Weights of a small masked spectrogram model: norm layernorm, 11600 steps.
Rows from block 13 of a small masked spectrogram model, named by matrix and row number. Rows with one number belong to one neuron. Each number is 128 + 24 x the weight over its row's rms, rounded and kept within 0 to 255. All counts start at 0.
After each neuron's rows are labels from the 100 clips, of 14976, where the neuron reaches its largest size: "responds to" is what is common among them; "lies over" is the class under the peak. Only what is clearly more common there than usual is listed. The data: strings of digits, spoken by a formant synthesiser in many voices. In brackets: how many of the 100.
# gate: MLP gate (model.blocks.13.mlp.gate.weight, 480x160), inputs 80-159
# fc1: MLP up (model.blocks.13.mlp.fc1.weight, 480x160), inputs 80-159
# fc2: MLP down (model.blocks.13.mlp.fc2.weight, 160x480, transposed), outputs 80-159

gate.386 [105 131 103 105 157 137 141  76  93 155 153 140 128 110 145 103 168 142 109 194 118  95 126 126  89 108 118 154 116 139 135 141 123 139 120 148 149 118 128 114 126 124 127 101 106 124 133 128 128 163 160 141 120 135 105 127 122 132 136 118 147  70 173  76 131 167 134 139 110 131  86  97 155 157 173  82 157  91 137 157]
fc1.386 [146 115 145 120 139 148 118 157 118 150 118 154 131 127 123 185 118 183 129 134 123 106 131 107 132  64 127 125 128 167 159 113 146 130 135 135 130 119 120 132 152  95 150 119 124  97  66 147  93 142 126 104  87 102 145 128  91 109  89 113 133 134 122 124 126 140  92 126 134  55 116  75  90 122 118 126 150 136 138  75]
fc2.386 [112 122 120 145 117 119 130  99 134  97 136  89  95 126 142  50 141  87 109 112 148 157 103 152  97 163 131 129  94 118  79 141 120 125 127  95 124 145 132 158 103 165  89 131 128 143 158 125 146  78 146 112 157 128 100 110 162 122 149 126 136  88 142 128 147 125 118 163  95 162 128 166 128 153 134 102 105 126 126 133]
responds to: rumble (57); pink noise (34); thin (high-pass) (30)
lies over: /s/ (55)

gate.51 [115 155 126  95 129 113 141 148 164 159 176 166 157 123 159 128 122 113 139  91 132 108 140 177 148 144 147 182 136  90 142 114  96 160 149 138 171 129 160 156 139  81 117 157 137 121 113 145 112 147 105 129 110 101 108 118 131 107 155 167 113 160 114 178  93 130 155 138 162 148 123 166 152 112 150 107 157 179 117 128]
fc1.51 [151 126 121 121 142 149 102 125 127 121 131 112 135 110 126 112 144 157 134 153 143 130 119  91 107 131 104 124  92 192 143 134 154 127 128 108 118 122 105  83 122 130 110 106 126 135 165 158 165 118 150 124 132 152 134 126 137 150 108  85 121 102 116 101 169 117 126 105 109 114 138 117  97 144  94  96 108  83 163 167]
fc2.51 [ 92 134 122 150 111 100 157 127 131 102 125 121 136 134 117 135  86  77 145 120 118 114 128 160 147 135 142 153 163  58  94 110  91 152 132 173 137 111 149 168 148 122 174 185 117 122  81  92 101 139 127 120 129 139 134 121 105 140 158 153 125 150 141 168  99 148 109 149 130 140 129 147 146 104 133 141 154 168 104 121]
responds to: rumble (38)
lies over: /t/ (41); /i/ (33)

gate.47 [125 148  74 128 151 109  97 153 126 111 120 131 107  78  94 153 123 133 131 124 107 148 127 131 106  79 123 118 132 102 104  70 120 117 119 146 136 101 127 115  93 129 208 161  70 146 120 126 132 161  94 105 117 126 150 128 106 120 144 187 117 109 108 119 120 136 144 168 135 131 142 121  99 177 137  91 143 112  81 130]
fc1.47 [173 105 147 116  93 119 134  75  91 137 111 155 103 127 141 125 147 132 129 165 146 141 138 168 135 151 125 122 124 137 103 192 145 185 131 144 123 122 176 141 143  99  81 123 152 109 195 145 131 171 126 117 162 125 134 146 139 119 145 110 153 112 155 137 160 112 144 136 106 146  96 129 124 105  71 111  79  96 119  77]
fc2.47 [128 140  77 111 161  81 124 132 125  78 167 139 125 116 103 117  91  98 106  96 133 109 126 131 131 123 124 147 161 108  88  80 103  96 134 133 158 126 114 114 104 140 159 146 107  65 102 128 154 113 148 148 100 111 193 144 109 112 143 148 115 102 137 145 123  97 137  93 116 175 128 128 116 171 125 118 163 121  92 166]
responds to: rumble (35)
lies over: /t/ (57)

gate.277 [124 131 154 125 129 176  99 116 111 160 141 151 108 132 115 104 110 140  99 114 151 123 111 154 154 143 129 130 141 109 157  92 130  85 151 133 115 122  82 133 168 118 150 183 137 116 133 161 111 171  89 152 144 155 126 120 100 141 138 137 113 125 126 162 150 113 127 101 126 110 131 162 108 138  98  84 143 179 116 170]
fc1.277 [141 128 127  95 143 146 124 137 106 129 127 142 154  99 106 139 118 110 172 120 119 118 134 136 150 136 139 169 177 137 154  94  99 159 133 172 109 145 112  91 162 133 116 132 104  87  92 142 116 175 141 100  99 154  74 155 155 173 100 115 143 103  99 151 138 107 132 134 169 132 141 105 158 133  94 113 112 143 124 178]
fc2.277 [144  96  89  92 138 110 167 135 117 126 139 132 167 122 143 103  87 152 135  83 111 155 130 160  90 137 101  98 119 129 121 148 108 146 104 182 141 138 161 112  98 148 123 114 134  96 124  78 137  91 154 147 122  99 128 123 127 124 153 124  97 138 131 120 111 121 184 159 114 138 164 156 113 128 154 138  94 109 163  74]
responds to: thin (high-pass) (30)
lies over: /u/ (29)

gate.143 [119 137 142 151 128 126 161  96  93 107 161 174 133 160 124 120 120 161 115 138 110 115 134 148 161 117  96 144 139 152 133 156 130 134 158 151 144 135 137 163 148 116 130  79 119 155  80 171 101 154 119 115 114 172 132 168 157 115 135 141 152 140  70 132 110 114 104 111 124 120 127 104 125 132 104 136 139 163  64  87]
fc1.143 [105 147 116 149 145 123 137 130  90 121 142 154  77 118 116 139 122 103 105 127 136 125 154 117 153 151  94 131 157 110 121 123 139 125 169 168 102 163 141 149  83 117 113 101  88 143 129 127 141 138 140  92  83 112 155 130 150  64 153  81 134 151 124 117 133 146 187 127 142 143 108 120  95 126  93  87 125 151 106 101]
fc2.143 [139  83 115 156 123 129 115 147 126 112 135 119 126 130  86 122 128 146 187 152 141 124 127 134 141 130  91 146 125 104 147 152 166 147  91 110 115  98  94 121 155 159 132 167 115 101 163 124 127 154 128 155 149  79 173 117  90 170 127 103 135 136 149 135 180 120 144 188 142  84 126 156 140 124 128 103  93 137 116 156]
responds to: "seven" (78); first digit: seven (43)
lies over: /ə/ (54)

gate.401 [103 163  72 115 105  68 118 155 133 117 137 115 125 105 171 144 129 132 154 113 124 136  79 136 131 115 111 177 144 106 179 107 152 170 141 136 112 124 157 120  77 175 114 137  88 108 150 146 140 117 118 153  86 131 133 127 103  90 134 155 142 151 113 152 112 152 132 105 146 126 103 119  71 119 141 127 147 127 131 156]
fc1.401 [160 117 140 100 199  86 179 137 122 126 105 141 137  99 120 122 159 118 116 131 135  91  90 126 141 119 128 160 159 119 151 100  90 156 119 140 139 167 109 134 141 101 104 130 109 125 107 131 112  98 120 135 136  64 131 160 153 106 151 110 148 120 111 129 106 138 102 108 155 112 120 123 111  93 128 116 152 171 122 127]
fc2.401 [ 71 118 133 133  80 162  96 148 101 135 148 132 147 121 131 101 151  89 168 123 106 156 144 134 137 116 167 116 108 177 148 161 135 111 139 107 107  87 144 143 116 118 133 120 129 133 176 143 140 134 140  82 130 159 104 116 139 139 114 154  89 146 148 124 127 125 111 142 134 133 156 115 140 145 155 105 115  61 147 114]
responds to: rumble (89); voice: child-like voice (53)
lies over: silence (73)

gate.317 [146 130 153 133 105 127 124 141 142 157 115 118 121  94  91 104 136 148 167 126 145 174 146 134 151 118 104 125 158 164 106  96 186 131  89  85 105 139 104 165 147 139 137 115 102 108 161 110 173 102 162 141 124 138 127 164 134 105  96 106 119 167 120 135 131  99 131 115 119 138  96 176 128 122  83 120 137  92 132 133]
fc1.317 [117  93  85 133 133 135 147 156  89 135 147 128 118 153 182 119 148 109 110 169 123 103 124  84 164 107 140 143 138 131 118 102 114 118 177 153 105 143 112  85 113 137 135  93 162 128 105 127  93 168 103 118 155 142 103  69  89 119 122 149 161  93 157 128 166 141 116 114 152 146 125  95 110 169 162 109 127 162  65 166]
fc2.317 [142 142 148 116 133  85 117 139 157 142 111 154 101 112  95 128 130 130 150 148 147 131 119 118 133 110 145 138 190 142 138  97 159 133  97  78 120 138 111 150 145 145 143 148  97 110 177 103 177 116 167 130 131 138 134 136 165 114 107 124 119 173 106 129 171  86 126 117  97 142  95 153 134 118 107 145 124 123 160 141]
responds to: "zero" (85); voice: child-like voice (69); first digit: zero (37)
lies over: /oʊ/ (81)

gate.85 [109 149 105 127 135 115 118 157 100 100 152 121 171 133  93 135 165 150 129 127 155 143 190 142 110 170 162  89 111 126 147 139 150  73 145 142 153 141 147 139 113 132 146 110 112 145 139  75  57 141 104 145 100 123 132 133 130 126 151 147 155 102 131 156 113 125 115 109 133  90  95 123 110 141  99  90 138 107  97 170]
fc1.85 [ 94 149 147 137 150 139 106 138  93 130 147 141 134 158 103 160 170 156 123 160 171 152 101 172  99 148 144 109 143 134 170 124 139 116  79 118 113 128 155 125 120 116 135 101  88 134 120  80 109 135 148 139  93 116 103 143 155 117 149 143 148  98 153 159 134 162  97 117 119 121 107 149 145 134 136 106 161 138  93 141]
fc2.85 [173 132 168 129 106 116  79  75 102 149 121 118 144 155 148 120 124 101 127  93 126 108  80 120 128 127 133 106 115 110 130 177 124 137 155 126 159 157 129 103  94 114  92 141 141 157 105 171 180 138 116 113 171 147  98 121 129 149 128 155  88 122 114 143 138 101 131 172 136 147 151 148 125 157 128 169 115 155 135 139]
responds to: thin (high-pass) (65); voice: low voice (58)
lies over: /aɪ/ (33)

gate.442 [133 120 121 108 134 132 167 161 104 132 105 135 100 164 156 138  82 152 110 163 144  91 136 125 153 150 142 149 156 125  97 118 110 134 144 125 139 116 132 114 126 130 148 165 130 136 153 124 124 141 123 172  95 160 107 159 133 123 101 142 122 125 112 185 155 144 116 114 126 165 102 117 105 190 144 103 119 117 149 125]
fc1.442 [129 113 135 129 106 130 103 120 123 145 110 122 159 132 116 131  88 100 138 115 108 133  85 144  83 126 108 124 115 138 154 134 146 183 123 112 161 150 127 130 112 106  90  92 150  95 127 162 123  93 150  88 144  76 131 111 168 133 152 164 140 119 111  75 133 132 116 119 131 105 146 123 185 125 132 125 171 142 150 124]
fc2.442 [ 92  98 159 157 161 118 166 130 131 121 150 100 106 132 110 147 110  93 147 100  88  78 128 132 100 159 166 127 125 138 139 116 129 137  74 134 149 123 157 116 140 152 146 147 117 125 141  91 103 111 131 124 154 172 139 123 162  94 128 139 121 167 100 153 139 113 145 107 160 106 136  95 113 110 131 155 128 146 130 127]
responds to: "seven" (91); first digit: seven (52); number of digits: 5 (42)
lies over: /v/ (83)

gate.10 [145 112 147 137 148 129  95 123 128 121 118 155 177 139 150 125  84 162 147 138 114 141 101 183 114 102 125 115 126 147 163 105 153  90 140 123 158 130 129 138 162  70 150 111 130  75  87 135 113  99 103 131 117 160  86 115 142 158 105 147 119 152 138 122 135 132 114 107 111 101 103 129 116 123  93  99 145 132 161 105]
fc1.10 [117 128 108 157 120 130 128 133 151 110 132 155 167 142 138 149 134 151 152 153 170 174 142 102 119 148  80 124  94  95 142 144 153 113 143 115 173 144 112 155 134 119 175 115 113 138 154  82 121 162  72  95 131 115 116 114 145 131 119 156 127 141 120 144  95 150 143 124 123  97 161 151 132 119 123 129 144 108 112 119]
fc2.10 [118 146 146 130 155 133 144 164 114 122 151 140 107 152 166 128 145  76 119  99 103 131 121 120 167 136 127 150  92  95 155  75  98 125 129 110 114 140 150 120 184 139  93 105 119 116  97 113 181 107 133 154  99 125 124 103 131  98 144 134 109 119  89 149 134 140 145 183 138  79 129 109 130 150 126 103  99 139 138 112]
responds to: thin (high-pass) (98)
lies over: /f/ (25)

gate.127 [144 112 136 144 169 135 127 132 120 160 136 125 118 156 129 134 143  95 106  88  99 152 110 130 107 169 138 101 119 135 108 105 140 181 131 132  99 133 112 100 113 137 148 157 113 153 119 138 110 162  92 138 170 156 140 116 126 148 126 167 143  92 153 170 145 119 112 115 127  97 108 185 119 133 127  97 122  88 115 154]
fc1.127 [138 142  90 167 168 122 136  77 114 162 123 126 118  94 115 126 112 114 129  74 132 104 135 105 120 113 101 114 107 131 137 153 115 106 140 128 128 161 170 142 171 164 161 163 145 139 156 153  88 150 113 131 162 145 131 134 164 116 114 122 160  88 185 192  89 139 131 123 106 103 119 155 143 119 113 109 125  78  93 107]
fc2.127 [103 113 152 133 140 178 120  89 132 163 151 133  99 121 136  75  82 128 135 155 104 143 141 124 147  90 156 153 157 174  57 137 149 141 124 126 126 168 116 124 116 104 150  77 178 160 157 162 127 107 177  99 104 133 135 133 135 122 138  75 100 134 125 149  90 153 100 171 123  99 134 104 140 110 126 154 152 134 142 112]
responds to: "seven" (59); "five" (55); first digit: seven (30)
lies over: /v/ (93)